python train.py --encoder_arch="pvt" --model="contrastive audio-text model" --dataset="chords played on synthesised instruments" --train_examples=52083 --gain_aug_db=10 --time_shift_ms=100 --n_mels=64 --hop_length=320 --input="log_mel" --spec_augment=true --win_length=512 --tokenizer="word" --vocab_size=60 --loss="softmax" --embed_dim=256 --encoder_norm="layernorm" --encoder_norm_position="pre" --encoder_activation="star_relu" --encoder_mlp_ratio=4 --encoder_head_dim=48 --encoder_fused_qkv=true --encoder_qk_norm=true --encoder_layer_scale_init=0.01 --encoder_parallel_block=false --encoder_inner_norm=false --encoder_drop_path=0.05 --encoder_patch_size=[4, 4] --encoder_conv_stem=false --encoder_depths=[5, 5, 5] --encoder_widths=[48, 96, 192] --text_encoder_causal=true --text_encoder_width=128 --text_encoder_layers=8 --text_encoder_norm="rmsnorm" --text_encoder_norm_position="pre" --text_encoder_activation="gelu" --text_encoder_mlp_ratio=2 --text_encoder_head_dim=32 --text_encoder_fused_qkv=true --text_encoder_bias="all" --text_encoder_qk_norm=false --text_encoder_layer_scale_init=0.1 --text_encoder_parallel_block=false --text_encoder_inner_norm=true --text_encoder_drop_path=0.05 --text_encoder_positions="rope" --init="kaiming_normal" --residual_init="zero_last" --optimizer="muon" --muon_scale="original" --learning_rate=0.015 --momentum=0.95 --nesterov=true --orthogonalizer="newton_schulz_5" --adamw_lr_other_params=0.0012 --max_grad_norm=1.0 --max_steps=14300 --batch_size=512 --epochs=140.6 --lr_schedule="wsd" --decay_fraction=0.4 --final_lr_fraction=0 --warmup_steps=1430 --weight_decay=0.03 --adamw_weight_decay_other_params=0.01
Rows from block 11 of the audio encoder of a small contrastive audio-text model, named by matrix and row number. Rows with one number belong to one neuron. Each number is 128 + 32 x the weight over its row's rms, rounded and kept within 0 to 255. All counts start at 0. Numbers have three digits each.
After each neuron's rows are labels from the 100 clips, of 14848, where the neuron reaches its highest value: "strongest on" is what is common among them; "band" is the frequency band that holds the peak. Only what is clearly more common there than usual is listed. The data: chords played on synthesised instruments. In brackets: how many of the 100.
# fc1: MLP up (encoder.blocks.11.mlp.fc1.weight, 768x192), inputs 0-191
# fc2: MLP down (encoder.blocks.11.mlp.fc2.weight, 192x768, transposed), outputs 0-191

fc1.77:112123080160052159130083129066126156153172173101121092079143121111074141108080113164097150166111087156137085085171126068128157166121096143087145111120121080160122117083160123142116126078097072180103146105175159071172135095073177152170119151158144127103080130159119118138129098104132140161141115187147105117121125088135155128173137139104140164102122208158107110140130108115185185113107123126118126128098115158150089121189124119114163145114140123141155174063095117161103104156094172141087117151152119147114082151112138110184077143058191113066114071140145071120138098163182204092
fc2.77:120191137156121082122142175138120129088146163157177133064123171100106147154130122094087195180117174115083155100154098170085100144111139095117066106126047179053135078188093091084112100104104132100126065104138095120108099172165103186105080137108076118130143107097123132165099082199141115204126167158111121168102097149133126124113097126112108124140167144145096133128175082125171124122115150154149091150088117126148166093136150135194155174109120144104130137127114095128150080122118112047162085084150116099132128084134125174145105156152154114153142138117148142094122219198098104112
strongest on: muffled (low-pass) (100)
band: 4000 to 8000 Hz (100)

fc1.253:156128121163134096160132100078133129088078177144121167137111114123098120115108125107128166148094147152072101138125150139117061111134107127088093167144137143040169181135145122108120157170222098093122094194089087082111174156172136156122087106115137116135172112143158150128081135127153128121110159146190076105141109098121094123100130130147072111141141098137161134145071133121171095114155166132180131121142139096143167122158082138108128069245114129159090120107118060169156133117180102069181096162178119095099175123113089155157123119179075118162161173162079141116135074170104090134
fc2.253:117109050112137158099058145121110150159099082091133148157148127118118091146159154117080103127126107111129157114127091113150117120125104148151192151122118147164183092186075064099135127205093135089100109045122087103094140100074099234090099149047108124130116147159162088120162170110112152114166096081133165128115152121141146103167177114153136075129137114130092142066115114143102099092155131114125149102218108174117147091099120122117135205131145080137150099163132103096116127113112104148166159126123165101150121098148102159124168145156193098141160138121126130214104133162152198124
strongest on: muffled (low-pass) (100); white noise (87)
band: 1000 to 2000 Hz (100)

fc1.214:086139130144032085152124095149107062144149102087123081154063178127131175184197151109050155118135129116149142133109111119131108063158108133142116070166069119119117157152140156124155124084126148153114121120134110173122139128133144169154094098113125110143145089126181090154154088134091156100158166112040079166127162090117166133148043134071090127176126184050174125128158130093111122074095125152148131121134115154123134170143138169170109157125115095113168162129136144145150119094156115097149099070148122142173101164148118138125122089199119088126178153153147139160201179178104111141
fc2.214:181108159203132104112152049107114119123142137167176141075155183127159133046112085100105122143116195135110131154100106105085131169183116153135148074119174147118119051120132161062132129181121108124162099154096110176145127131183127130181160102159141090159122093140108075113134095121108107103093091166143122115081110163160076109095102188115093138124148120108051129166133163147161115090148110095130157094098108098131190026104113115151131088132157173105103123203150111098124127149147146118088082150153129109133110153104131188142092102104090165118204163109153147105103090122143113130
strongest on: muffled (low-pass) (67); rumble (53); white noise (44)
band: 2000 to 4000 Hz (83)

fc1.432:125118155152149162051118089084103165090159139164110125101100172065120102120132124137145117136130126125141099172102182076140088157178126149094150083159135195098132172159153135109158184080134162129095141076097103137142180119140123129142159145082161108097106180098124070121147179125107177111108116139132053148113124106141121131090196138150133127109120071091100142197060112167066113091150119115150118176121143092132140187072123145137131129128107129213091120146189162140166133110111108092101072132162067141118138110091094061099117143189162133110167041138070112123107148123120149125
fc2.432:118114123129127119142135183174134100138130081123094141150110130031093175172135122100126152140170191098138167108156196153092138159080110145136160123093102084116138143096103147161156065093160089132126104127132155102166158130100126131097163140121141126142130206102167181118099156167163140117081111075122077127090113136134132118067058116176208106096100139121128129129111125166139105090075183110168079087136177081108175130115124136097111113175110139146074126092112150104104037108126129105143143131153132146205131105171079143111096144227110114085158086104155134174080149110136113135
strongest on: pink noise (80); quiet level (63); playing: strummed (51)
band: 2000 to 4000 Hz (90)

fc1.730:120100115120122112135129163142132033168124104103121112152089047245112133106203131065110183118080131118125173080122105126100138099153127114115111122052138075151153045113085106133112101154118090093117090135161166135130098144108129124097125120172080147224166127205146155167146082078100084140126172086116168149164153096103156142154091133116112151116147133172172126077179168131150155167096151096106129099137113148104156081142131102118143116144140163062147132125104125094105137159172164150165141079113153118157122162155167156167125092120124146112110184098179130158153116136130148148
fc2.730:086112157114133136094101187138116122137133057123115117152094134088086176158111141070133173165140177120146144098117195133152124144049129141116143118099066107103170157066052144181128095123148122127121077148127146121118154099135133146131142138120156088113163212156170141139123133183114119123104082086114091112119152109166128114089034133147159153130129083128159152136140117204121131070079187150179093079128199081085128145078067119134120131129102125124119139064138142116081074104116142119132138099122119135183138154155107144138108168210098129096167064130155143162085140095156090143
strongest on: pink noise (100); quiet level (60)
band: 2000 to 4000 Hz (96)

fc1.693:160160096113139163128106163157137138150072157187135145134086108123138143118179111120136133126092077143112108100111100128171172091073163090088105128114057131110154167148103085092107129102134117091152073118147108071094168184122150130123121099158111106121097183127139104054156106145213149124096126072146116162142130160129146130128101139157132145139128126108137143093097171131106108074171133094120101073175145134116128138141149141147149128158082125110154114028125126172107127184166104087179169152220160077162169159145078157111154125146152100158134115148176124077052172197100076075
fc2.693:130165104080123170182118115112143122115158106102120123148177158116102134179159132149097143098112180165138195145157093132176119140146119051114143163138130085149136117152127145129110130099169101110091104170109124206094085184142096095140085065117087088135141129128153165125124138132186112138135159156061093153114123117144128097184076107159127084075093094097153102071104142071111155067135118137143173108118121115136103130164140147155098129160106129181083124149110175166116162143193133113180132047141128107159192104093123082113087063181135124091130177157140108131181130159093217081
strongest on: muffled (low-pass) (98); white noise (60); pink noise (38)
band: 4000 to 8000 Hz (98)

fc1.297:112145120094137130112148044179127164153118116080188188164183106116194121113134121194089164116126151099211161125132137091105100230184085150104085114114060133171099174169093112130154143141163086135134116119157119136101137104065124103169143107151158081078167148158131119119086143154134100080103113087141098142128074142105103085158197154141112065145124144110130107130135120164156157100117111127162121119132120148157109162103056175134093194152136101169131146111140132095116102124098176114151234151133130107094197114107116124126114157157131128149127109148141150084086110156077130114
fc2.297:157105107077103160130140151111150136101096161113123129114050143105168125162179132096154159084137093140121134139139131145111192131144150123104122084138145218121135115113136160152203166118130108166197137139184048089138110143082095160121083137105159127090188151126110122080137128117173127074151132168094133146139194117148104106085120119062189111162111176193080115161133108113147167125126106088102149120071140133104180069125073125090023175071098164142128142138098101100079126127126094114119142154137129130109161126100127129182126160165114095058116126125130154085135115088076084135
strongest on: pink noise (53); rumble (47); harpsichord-like (26)
band: 250 to 500 Hz (79)

fc1.72:091135167171158070157114092105079074143117168172163125132197128123107119126132138142093124199083122105112092126143138128156111139105119147094081141147092170137062108120144070067135052077166107165187087151128136112081109151149126145121122132176131126111108080081134081186141123100107162169123175141081142146152118122144151085111138065115087082117136137118115133190162139164093192139156202164143149104086106128153140111070123175131123127142111194134144121116114100110117120166162156178153119071098123117078160171081087185152136034140117134106108143178163134134170175141120091129
fc2.72:130134084154109121157175104165121168114136079135199104103150104077109120139091136172152146113118162115200105158149188143051152141128107129161139101073079091132104125119189105056185160083167189176142116136117119100192113106115129140132131124120152164122145133135140115174132128132154119151121131064150135140102129123116165157094148151113198135147116173089084105189097107112124095132141071057166131112142104113141140145095139150125091154073155153098168172112087079147216171155108087190176171133127108083145198101127158058150103119076151091154103129123169174124108120127121139097
strongest on: muffled (low-pass) (71); harpsichord-like (50); instrument: electric piano-like (42)
band: 4000 to 8000 Hz (100)

fc1.98:150196111124106081169066112171134083118101152080124180163117053169156102178088134106120130156120127188147149141125057151106162113127162112172064108123121067131153049159133119154098092129122121105123134210187095176091114137117104142110150128174169162181146045181129129161135085091113154134104143138105104103121132182150148141100069179103110127142156140128167150098187100138163141160123116136128079094135102092124107111142116136154132139116174146119178131111137065094109063122104160164124141115088152097138121137168191132160092105089116083148120151114181171081141179155104080130
fc2.98:114085141120120159108166221164153121173126130122161132143092129083105154122106136090147148155133152106105178075169190109138129161077107125124170068111120084093116118060116145139181068128122101131126111132099166098163146093137131140131116160120144139115124189082167132134084198213146125125096116103155098134122125107133152113110074154204185141093116097189160117133117139113128109097068135147144092092164190114113179144108104166141127094167120126157061136068099171131088096127160091065120167137146114178190116086173126135144122137194109130098142092135143156190096139155129063165
strongest on: pink noise (70); horn-like (55)
band: 2000 to 4000 Hz (100)

fc1.664:148149163097097128131113081132136195073134143149160169081151202041153168130018124203105070115144144141154090117153150130147141155149175144138145158180116171128094173122159154153136189126133148173139185147125129124165126147137147119176117086079135115085061085036156109116118209158171128107150089153145118122104083106131094117082186061137141071121124133107117104178115067133114109123166128181124129129119098156137116146171138186133142143133134101168114103122098124141139107113102119128111138147080144157114123105105059105083105105107121110182147120130065134111142085131103144143
fc2.664:067095148084117149081093194206158137127109056136128113111101113140107180140119195076151171165099143155128130114121182138167130156050164137129149110129077127110129179064074134153153114126125127106079107124120112140119132108115116174118114167114150072142139208118152145119128123150100119146117097097110108141141155058166101128103059155146171149103147139118215193144161085187114133097123206144131115130135174117075095126089069099081111162115143107119141150049112108133093095115107097141157139095112131125181149164127107098140132172209106091118140074108120129157086147104134113125
strongest on: pink noise (98); quiet level (62); text has "thin" (35)
band: 2000 to 4000 Hz (95)

fc1.687:126064103131162145096123143148109089158142148120116065127089117207140104153173145052108170195134165135107137138099152070105092139140126121092142098105114104133151094157110167127150116087123128106148112115139144121116116144133144158086078129098084155185203139188145123128139114102166129139134102121118196113147168042103153105180128175057137189107153119197081129167146153122101184098100123103154112153158081089099170107105116123123111143175100167075118126140167152099139098121171123155168050066105158102176106158132117086139110061178117097109178147118203150141156122140155112130
fc2.687:078129178122084133192171152117131137130146149115140129134103147148149149151110093035132061156120098134135124091143126152157079140118156104100108090088134146114126181055106132138113120111143121115161129199045125125098132157143081132122137124129158088103171132143163159152103145170058119156106162168101111172125144116151105131086022135117134180143110156109142146201151163164124165131163151173108070158075154114099094192136088060143168132131169090093132172181108160183106104141159148102169118162179091107122121113187133127177137123123093133117082115149181111124106089093171082111
strongest on: pink noise (80); quiet level (80)
band: 2000 to 4000 Hz (62)

fc1.275:098137091138142154113125157116131062138163132121067075101084147197101162152174181049128121138182123095088144130115167132148055127138148133104176083119124133133152144153132138103143117147098101102168120066115144075130213126163113132128074141154107132157141169148136122096105106106057135146131145110108119151144159077158141136138157196104132166156209129097120110143131119117167194158078175167112104134081178079112144068133107086119162163147134102105143162140115128091103103135221114110146167077162187099125202155124128106159155073142128087060109116122127164133129118151177112130
fc2.275:052136153080093113153151119143124140165098131131125147054166119080162164161086132104154128158135088175131177125156117155072157212140188122164136070166109133134122172097134143192134152148095106151094118114074122164065106155129111164071113120079131170117162132071134127116128116113088071087082181122136129152126105093112119127115081032135160104169138160123165166166124100172104144111170155121087127152074108124055092142159068157126152170144129118147146138141092084137074137137120147057198156137150125140143141106126074111143114147117122124139152099121134133099061153098161193103
strongest on: pink noise (100); quiet level (60)
band: 2000 to 4000 Hz (93)